{"encoder_arch": "poolformer", "model": "image VQ-VAE", "dataset": "larger renderings of crowded toy scenes", "train_examples": 90422, "image_size": 48, "crop_scale_min": 1, "horizontal_flip": false, "rotation_deg": 10, "color_jitter": 0.2, "bottleneck": "vq", "downsampling_factor": 8, "encoder_norm": "layernorm", "encoder_norm_position": "pre", "encoder_activation": "squared_relu", "encoder_mlp_ratio": 2, "encoder_parallel_block": false, "encoder_inner_norm": false, "encoder_drop_path": 0.15, "encoder_patch_size": [2, 2], "encoder_depths": [3, 6, 3], "encoder_widths": [96, 192, 384], "loss": "mse", "latent_channels": 8, "decoder_norm": "instancenorm", "decoder_activation": "leaky_relu", "decoder_widths": [64, 128, 128, 128], "decoder_blocks_per_level": 1, "decoder_block": "basic", "decoder_attention": false, "decoder_upsampling": "transposed_conv", "codebook_size": 512, "init": "orthogonal", "residual_init": "zero_last", "optimizer": "soap", "beta2": 0.95, "lr": 0.0015, "beta1": 0.95, "shampoo_beta": 0.95, "eps": 1e-08, "precondition_frequency": 25, "max_precond_dim": 1024, "one_sided": false, "adamw_lr_other_params": 0.0025, "grad_clip": 0.5, "ema_decay": 0.995, "steps": 26500, "batch_size": 128, "epochs": 37.5, "lr_schedule": "step", "warmup_steps": 5300, "weight_decay": 0.0, "adamw_weight_decay_other_params": 0.05}
Rows from block 1 of the decoder, named by matrix and row number. Rows with one number belong to one channel. Each number is 128 + 24 x the weight over its row's rms, rounded and kept within 0 to 255. All counts start at 0. After the name is the row's rms in percent of the matrix's.
# convs0: first 3x3 conv (decoder.mid.1.convs.0.weight, 128x128x3x3), inputs 0-9, a 3x3 kernel for each
# convs1: second 3x3 conv (decoder.mid.1.convs.1.weight, 128x128x3x3, transposed), outputs 0-9, a 3x3 kernel for each
convs0.105 104 [136 128 135 108 131 144 147 115 134 116   0 103 101   0 123 123  70 146 162 241 172 157 255 153 173 202 131 122 135 142 127 151 134 144 133 108 128  74 139  90  88 124 135  95 125 123  90 126 115 154 146 136 133 125 128 138 141 119 108 111 135 124 128 128 157 163 100 167 120 136 154 106 110 104 140 112 159 125 124 135 122 127  97 134 141 141 136 106 139 109]
convs1.105 104 [127 150 152 129 143 119 149 113 142  99 132 132 118 129 157 137 149 149 155 160 148 126 144 113 132 112 148 163 151 146 112  95  77 115 104 122  97  93 130 154 160 169 121 115 128 153 163 120  88 107 101 104 130 134 132 139 116 124  64  42  90  95  91 153 150 112 111 124 151 130 130 123 138  99 144 137 135 131 132 134 118 148 117 102  99 148 104 132 146 163]
convs0.106 111 [148 119 131 155 125  85 125 127 125 101 114 120 119 125  89 138 144 145 127 118 143 134 125 101 134 132 134 149  66 113 130 146 129 121 156 149 130 114 125 114  75 135 121 178 150 117 146 131 147 158 171 129  83 117 145 112 167 117 117 159 129 122 127 138 129 148 106 169 118 126 117 141 103 131 123  92 172 141 102 140 150 116 130 111 154  62 160 175  71 155]
convs1.106 111 [113 133  94 174 112 112 113 120 166  77 112 114 132 146 133 119 133  84 131 157 141 145 152 123 110 102 139 143  99 127 138 149 109 120 102 124 129 112 134  99 121 174 161 151 118 122 114 135 142 151 134 116 139 104 131 110 128 129  60 168 115 129 105 163 100 137 154 167 147 163 158 138 121 111 139 125 114 170 133 134 115 101 128 146 123  66 152 142 163 111]
convs0.107 102 [119 122 129  87  91 145 118  78 118 110 125 135 137 129 119 149 119 129 131 183 158  87 184 217  77  72 135 125 130 121  88 110 123 100  93 128 125 127 105  84 118 118 113 111 132 135 126 137 134 177  92 123 113 123 147 115 111  83 140 153  94 130 138  86 125 155 166 119 122 140 110 117 116  94 107 135 139 119 144 157 122 145  70 106 165 149 140 149 156 124]
convs1.107 102 [ 95 153 127 125 100 154 131 109 138  94 140 146 127 107 119 115  97 100 156 134 112  83 116 140 115 116 108 141 159 168 121 114 110 118 125  99 131 141 142 152 140 135 137 155 147 124 127 137 156 127 141 140 122 154 129 115 126  82  89 155 139 167 141 115 134 142 107 122 123 117 114 135 133  70 121 151 151  98 133 122 152 146 129 120 112 129 124 146 140 100]
convs0.108 101 [129 124 178 141 157 133 142 122 143 148 129 132  98 154 115 129 117 110 132  91 115 146 114 107 126 136 121 161 148 146 125 146 105 126 147 105 109 136 134 119 160 111 139 137 134 121 139 131 105 120 152 137  81 136 144 128 111 121 167 115  94 151 101 149  85  86 127 140 126 112 128 136 115 103 125 146 140 118 135 113 145 114 156 110 107 172 152 141 147 127]
convs1.108 092 [138  90  66 142  90 122 153 137 116 122 151 138 141  98 126  90 124 154 115 139 164 135 115 148 112 148 138 175 151 132 114 180 126 107 129 113 142 190  77 125 121 155 157 125 121 138 149 154 144 151 159 105 153 116 136 110 138  73 126 144 132 152 150 105 162 118 107 135 107 144 132 125 126 137 140 151 100 111 154 159 134 122 149 137 118 188 132 123 179 122]
convs0.109 100 [153 123 133  89  83 111 128 131 143 125 137 164 110 109 147 175 128 138 177 181 126 133 201 144 112 123 189 166 177 111 128 132 139 134 138 127  92  73 133  88 149 151 116 116 134 173 158 115 159 184 142 112 152 110 136 159 140 111 118 130 161 104 124  90  90 109 130 100 104 149 124 122 101 108 160 125 128 120 120 132 137 108 137 131 134 136 118 142 151 147]
convs1.109 103 [140 115 101 152 185 114 125 123 156 136 108 103 152 132 108 119 138 130 104 113 144 167 147 128 151 114 129 127 105 124 163 105  72 133 110 133 142 107 143 129 130  78 118  76 122 155 125 118 112 108  97  96 134  87 117 122  96 129 151 142 112 147 140 111 125 108 108  92 108 156 130 150 116 122 118 142 123 126 113 109  85 116  96 115  94 103  95 125 118 150]
convs0.110 093 [128 112 113 123 132 139 140  76 136 131 109 117 112 130 158  77 113  90 129 190 134 188 196 142 186 110 124 118 113 124 101  68 106 120 110  95 107 119 169 145  43 118 151 130 126 141 107 139 148 136 110 108 144 141 135 163 126 148  82 119 103 131 110 146 119 106  62  79 121 117 128 118 137 102 110 125 159 131 114 154 156 137 203 136 132 129 122  90 124 109]
convs1.110 101 [127 128 137 122  95 135 114 168 136 140 120 150 100  98 116 149  86 136 116 130 102 119  87 123 139 159 148 119 128 127 110 125 143 162 119 145 107 117 131 159 138 102  95 155 154 122 129 140 119 137 129 129 111 138 122 149 134 119 148  79 138  66 148 161 160 114 102  97 153 139 124 140 133 118 148 132 127 134  99 120  98 135 123 134 159 110  73 121  72 122]